From a checkpoint of a small encoder-decoder audio transcriber: log mel input.
Rows from expert 7 of block 2 of the audio encoder, named by matrix and row number. Rows with one number belong to one neuron. Each number is 128 + 24 x the weight over its row's rms, rounded and kept within 0 to 255. All counts start at 0. Numbers have three digits each. After the name is the row's rms in percent of the matrix's.
# up: expert up (encoder.blocks.2.mlp.up, 8x128x256), inputs 0-63
# down: expert down (encoder.blocks.2.mlp.down, 8x256x128, transposed), outputs 0-63
up.80 093:137135123100114138083094183107160110148146174134110105132132083130124096131149149126112096101127147099108147138140102132138106140135128130113129140138091130105123157136163145159117106121143131
down.80 098:130139124131130114125156115097128142089132134161136119164123169147114122115153153114139111110123139154130127140107150150118100099139098137171168160088135092123145137155165128117120161108102160
up.81 109:132105159123153130179166138118075106103142120157043143165130131111127113115169079163077086181146115161142132121117089148119147162090143142106158146117122140149146122102081113135119137142128120
down.81 100:086142130114154109142124133139117123108110123104149155113112153145115169172105140156147131069102185139147162096152125184158117131117065154132110132146154111141084129140139141114117119115127132
up.82 108:121168128122152144076120125097155144090146148129140134136114112089142118077126132127080110133121170116126133111122078119126147110130191136107114139122142153138142126123123160106115122143145150
down.82 102:185148142130131139117135122207135117136144117074078145108164133142116143111090146106120138104157146141134118147124166170139138122132114154143153143118104108104087139124124145155114121144143121
up.83 103:127159155135126130110145104099144096115119118143127161117118095145158082101119149132098102131107103110129137126136094143146115163128146134083148112107201076116115124117116157158084141115168157
down.83 106:134111141127132133123092154191144138149094125118142197183147122118133146126145171124116120080132153129130080125145076136112124120143144140171142127092078147133128164128132148089111116143123147
up.84 096:132157097136132157194157101105109084096111136148135114109132121162135078074127106111139078085151098090130128169117150144105117113118109136120137154123136117112130111101169148132139127146116132
down.84 103:165123113149149124114117133124123115125133134127118139134126090152090132127116116107104145137169132169139097131134123093176124163135129102145114095156161136141174083125134114108147095122128153
up.85 100:114151111117132111197115139162083132108157129145099104163152118154117187149169110109101106105110187112138095124137120106120105130146159128101115138131105115162110129126099120115092118109126134
down.85 103:085144092144148129071127120143115135088118105139147149111142129065126108104158104104170099158108136132117128115163117157100139133128126158152137109116167148123139127089124136094166134105111148
up.86 090:140121149098143103101142144128118105163128135128094036131080122099130095107168169097125133087152122161135095101083146133156126151157132140121152096111170158092145177134108123130123133140133130
down.86 095:135112103111150127161139116140133147136109125086104143115122141089128104112135127164139094128126141086123105094151166146107118155129134138145145127141166141149188152152109157090086112125151124
up.87 097:133156123124152105125113128133118121139111122112135126084129168156117134124152127133153120163126119071188145110127093106132163119106137138113136105126133157127108125118145099145115159122112124
down.87 100:138125122116175194119137116059130143135124121117140125109131156087136088104133116128152166133132151159117149144112126149117178123073128142128117068164071091148141153138162114107132148106136148
up.88 100:136133149173112113153161116137147108117118115136110143134104106107055078124089093130156112152142096091130145133140062133091094165169114118114126124064150099131128147144114196169136156135146105
down.88 103:216113121142116148099078126141111124127139131093188115082152110110132152115108139136101131109128066134114162147107131136111149145103086117150127155124132113111081113147121136114112097155136122
up.89 099:146117147129123163124090142112133140091099137126149117133135085108110090165104110158088072110131156127090120158127133149131138145080137135144126148123136065130122090133145172128122138118172118
down.89 103:124096152176121087111147130112153114141072113125130115122140143160137166139123106179124137137136110162160129118156136130141157106153144134196144132111155134124139113106132136141099128095154131
up.90 097:121169150151119129118115118162139102106157138107114125102117125129120144135034159131094151046121171127102133121075139128145150145106129125169088141136144131113140173131146160133108084116128114
down.90 098:144150137126126124099118124101137094126148130140119136114055131134127112135142146097139113117187119149115127155128148110148086170127143108145130135140108134126159129097111147076111152114150146
up.91 091:122094088076118108102141105149129153146138109140110121123096195115095168119157141116166119130050095131098133121144109141104121193155098087151117119147137093140108133085096130140169135141142125
down.91 094:135125158178152140109135173106135118128101140125120150102121139107119102165133081146135114155111151120094112106164101144113127162142086121113142176130121160122140127130093064163149130169097130
up.92 096:107116174127134150141158137128111071117126131111140115127148122151081159151124093105139100119131122107172114103102126106112169148134135136105107129067118135040153165142146120162123129116126111
down.92 106:139113117117092105127085109094107143136142148128109145122107129072131161136152172114158105144148113089123133142138145135140125168114076120177171104173105108119177133104116181111105127122171133
up.93 095:141103099091094125128115148114068110185133137128143117160111167123101086124126135124128134114127086132136127155162122103134120149147131122074058141126137129127138136118179102123152163122115146
down.93 094:128145135116118132169160086112122142158149166111144110127115106162108128164165147111109160192123081125131124080142111142115158166158140155139090098167133157147090117110135138107140136107145097
up.94 097:132135145125121115092155111151123117158152137153092112115143073133101132163168150087117160132112111092115135132112142140109143137107096185119077124135110136137140104123136158154158138115127110
down.94 098:089136127104114087174089096118104163115092101094150163148123135142120152145122139122111139099128124159150122107111139121115119101136144141142096149131155151137129151119110142156154092099132168
up.95 097:131133156161102156063177149126150110110137104145135113125120104130091110152096111182100114119139134144159171145153168145116112165144116142104144153135107146163117075154108118155140179098134133
down.95 101:151117138115108122134150115089109169092116158154145133130086079114103168186115149135097139125135076157144140126179126089119103144156140101154100139172136131120129121119141150113146120130139139
up.96 102:125094079145097126113121147107108086161154107143192141133144111146107133124129133102117123148145080126173117149169135107153153147121131134144127146114121135088142128120132137145157160148129139
down.96 099:177105146112109121159124091105128133178164122172083144090119146115165169123136135133138138147118130141171133153124133158157180153155137110155120117084137129115110104118164123101156067141144111
up.97 105:145160105133122156167117146110126126124152107118128137188099120111164152142199121159143158116173153132114116112119166128112165112087108134094130128133132126101115117120130162092133108122121078
down.97 106:109139141129175116168123145096133106146125142163129141090133193101092124136123140133147137148092124091150121162126124092130158136121121110154134146138126114148124150090133117115097103153139119
up.98 096:145157134140132144167157121102154127136142083092131129139153082112123120159145118173171106116159101119125129132103115132100109183113110134107129129130103134105107153135154147143148148119150132
down.98 098:141165104087115123124138124070132124149127170121090126155120113093158135107103097112151143123124135118180140106098135135112116111105133109098130204112145116103161164126128121086127156155121155
up.99 104:129101097114132144150124170123137149156145160116076111108114108150109192101153145089133080116084132153106115122162151136109129077102170137122104146103126117143110132132112162096128139116098120
down.99 106:136100115166112110117120079134126129145133135131151150103146130130156120163127178105128113105134120133108132127137097144135118126129072153126170111146145162119141098157138152136143127115135094
up.100 096:132158163144125084117147108110131113124146095133116134084147080123106149126156087120081141105148103140119152134156178122114094122127113146162139133115128133097126129133138133092062139109124093
down.100 098:136103168137114120153153121117148079134067147131118132128136143131126090119110093126118114107176189135145126145133103137108125129159125144179116160089120167111158126083114130154153112133145138
up.101 104:140128140115154139184124113147134182099126129138074125123153088104114165145121166153157171193139099152115126135121118119115118126085128109144099144119127121160136138129142114121084110126130115
down.101 102:116131093187135120131099166135150126150166104140156146121086098099101128127124113134154144116139131130142105106099144123119114117097129126116164131140126132111106095140149111159149131103142111
up.102 103:136137149173111160180080121074150085147196137155174136094080083112136112078070119105130141095114088121124130141068079120147087121172121135100125137140107160126123105104119113089167147133132122
down.102 101:161092116186164149132120094145149114116096123111161125121145138176115118167183086130127145123142145151133146142119145134108130116133117114138107112130085116118156140076137116114163131122123122
up.103 099:114122084119108142110129106125113124143138109162133066093130091110134142098105156134126171091104099126095146153063139142133117156130107107132084132160140116145106111140104131077127146125138117
down.103 100:104099154084123148153117104115130125085132136128151156157116137140123114114155116138156096170131119092097140124112086104135090108130142117102134166113138111121178168134115120094171109083115098
up.104 110:136108142084136136152125190088142128124150129097153145177096123117139111076131109094166122136149126139119124119127107139141108093125114178146128142104115104132177156123160108134085165137132122
down.104 109:118146111121108093084119146125070136149103113122127118124145144142133142083124111139138104109130134141171092165200133061172129109156102169104118109100163121170159115120144100118122174129115184
up.105 100:110147138125142131141127081118170135087097101122088059119140137139103138091104102078166143129124149154115126112148171138158158124088134103129156132089123154180138143157146093135127085150142126
down.105 099:132123082087144114079139141138128140094108103129135109109164142089096139138157145144136141119126123125135138136133117073105113115177121112114098155167110092132116139117110156129127133131126105
up.106 092:131170119144191107119141127126116127158136153109105149104151098155072090131128117132188115135097091120135141120107132118109156122104141116077125151142129137146123120135107183125129132109143106
down.106 095:164104124172124104123163159166167143167149107114189114167129155119134163145127110132104132113121138152096098128137129125132139089104106125135137077135156109115120122083112149086086122132108157
up.107 105:141100142139128126083174130157136136164098120096140144146124195149143120087127134153171100118157114128152138135092122155132094125153115110098123143113128106104147123114138082154116118125118131
down.107 102:092130158114119189117110143111111109160097143147175163131135110160118119158144097118159103151146102141091123122097133124108140106138152146129138104203144079132085128142113167124190130138195129
up.108 106:122118132103105111111102069101144112149098127180132113184148138114108112146137133096159176157089109136145141105170154134093151121121129091119095117119152131091151103140113163182103159129159134
down.108 110:164110118105138118165126106116118095135140144115169120127131120126131103117084097151124076115146163113125113107100139111157127115132119105149107127105152113153131093127152112106090146125136162
up.109 097:106111126173091111132121152131147142120132127165121087183147101123122143121136169096144136135101108115138116131143135183156089141129148149101165133134132161143094135108109116116124095126137180
down.109 094:135151139141121118169105127142126103106159136087165112109117139164137079154161058108146167095154093122115134147157112136111141087094135138149132121150126132099100095131116116119148140140121117
up.110 098:136100144153107132146119132087142144115128081136114163110085104123104190106143149119167135145176134122091143124152130127130146128088110106085136132119163129124117119128115123103092093111170139
down.110 098:152098100128123115083126117126161105109092143119110076138098102088115165087166093135138114150162121154119109139119133138111143089139161127109143112140134151134104107044126119124131137123121125
up.111 101:120174130128098123122133191110135137133131155133090120134143088171108156130138100154131098105118103135126124104134155153136158106133157134171138129071074097129181123101107131110104142105179142
down.111 099:137107161072109162125121107116147098165161112078119121116105117088131137107135129127094136154110115129133139136095107115138139172135113128131152127149099166163133116172128154110117125070139093
up.112 097:146117112156176146107109120195159104115126112108119140137144077127148180114150086127121129125166108119147154126104136146147103139114149147139135126143075129122136167130118073080147138146152135
down.112 091:109140165072146100122125155087118141120131097152098161092144156142118094152140144126119159100142137170148140117143126098160129118138125081132137131092130079128141108100129130140076122135118129
up.113 102:131150100124152155089111154102109069118126149104077137138124104121115148106159139114149140149131149160083132112061136142114097093148147126102123116121079162149125138114140102119192140114168110
down.113 107:121178162177100134143115106149116107131131121100131123110074149152152159143126053128137115113131148151133115123154123152111081130164124139135114115139122163140169128157113130122129138137138163
up.114 097:126139151164145131151103117136106118110107133110060061130113131127117145095140130100120117082133112129135127130082146154098084153168096136118142128140131167128115136140063116108098117142161123
down.114 093:096159056158153126113088128164104118071130173109114136132149145112144136134140164120121116150129176168107113119098153150148139157102096117126137143115164121151120152124122147149125164161103159
up.115 098:128153148141106098135122117169084123112155148110092135152133120161087139150172123094153139155131102146160119134157142136136107109141111107114106130175154105114156106157091128132119102108121121
down.115 105:119122125125137101163146143102112149108077109122147103100134110110146160123156108104110159136124163118155139093133133152149126148094101132117170156138163127091102152147134089099148129125117093
up.116 095:128123092139098108101126141117175153094117134117171155096145106111104158103126126127122139114158147181151118174114146135161163106155154136095130116151115143095148154119141121138116182112119125
down.116 100:148144126181113125136092078120124123120138119115093120115119151117147090135108112112092085124144133094123104147152122122130119119107156096145158117158154140156102101155091110126134118142110149
up.117 107:124122148117170093130149137129130097060100122160160093142109160129145082143127098112120130129164130112145146126154142120136088112162113133151165128096155156103128134107134134153129184149160108
down.117 093:130142118109126120097143189106080142152111121113142115153086114119145100114086110108106087135149111127168117117107084137108123151122104142149114076119101109133146112125142184106182156122157091
up.118 098:128153170147131129068120105125112132157113110163128138149118098122124127120155115147109152165122128142149126140077102100107117119155148175166101111134143148089125126117161143167142121132136130
down.118 095:102106122104167121091117162135133148168129141081118103165147125156119135147109126128141145133138110118158109139184137098170109157156139118177135110143126123099120124103145112126078129148121148
up.119 107:131129119119143138083170089129146110151103127111183132155125139088112116135128166099106127118117101138165127123168132126122087144110176114184082134088123122102132155120147127102117164117113137
down.119 106:136129083147127104156147145105159148120104149099115134114120115120148109156129175179113152126161135112130149145157085148112133115135152128118112119101133136149146121213131151081112137123119119
up.120 098:122079097126151190106151134115143130133126106115133147144136135137130121147100125098129156159102106144142141127158112108124179103113109118142112128125108132141109156085127153158111115146120131
down.120 099:168122102136128145135080143117139072111135154107137117073129172090140128108159164139129126120135099110140137154174142121095129163087093122088146138165142132157135102153143118090166166100164105
up.121 109:145118089116121147097123128154142112167144128097101142115145132137146123125099134147138128143160161141119128130145086135123126148106125161186104143139069156142130142128111189138114142123132126
down.121 109:098057114110108131134148162123136107102130149169133119148130103115089143170149135120136157147138157089133139159095110155116132120173112115124126109197100165084169125137142114121135147141060112
up.122 089:144096115177124123160128109103179138136089170098163117164149118113151150142089121097110144116098058131150105132106139122129141152111108128116088100114129123146161129100146153151156111089134112
down.122 091:136120126134108112112063109095141130142152153123121149103111126062163143093192120123119086114128114120174108133161130100103130098142166162131119101106099104090155137125138063140149113059101131
up.123 107:110159142127105125087129111140155079131129146103130098100133122148118132129142074142152124134113124101148121107108161152121114140112145154144117134164105136142112118114092124068168119133143133
down.123 098:110146129094108138121119116089131133112099107138107127129130091104140090159106101145118105127153133127125104092115174153141112146181133154128098122068140142111146162139117143158129130156141132
up.124 087:125160107141138124115142161136139128123155140150078137107148115121196093129170119135084144112077118113091151163139131137107121151137133127132154120141105126157123103162136102146117105154145119
down.124 093:070108147101154138132151092120045116154126144112099131092113144135140127103115105107168153134138133150158126135112106132124129162112105110127119163156144147152144175127117133165132105151095112
up.125 092:133114114128104138122172132135110171175132096119100089137138155097093120092138132128112137159120139126153121132160092147128161141116139109072204112106094101128114124142160136120117155122129144
down.125 095:132101050121143092149153105113140131081143120145122148094146091188117155112134131100108139136115121158144130105124121105148129172139134121158143148123117116106174133090147117153150101102149084
up.126 104:136153125145128078134120119102131117099144115123099100132122151124136115132126117105153173119156125135155132139127128176111112127132123106081171168099180148093119159120150118129124154153145145
down.126 103:123154104116131097124144134131172079129090137110121124116086086120134102137130122114121164143124143115139115158113143080115163145144104135191151108107124096110165119113136138132107137158113148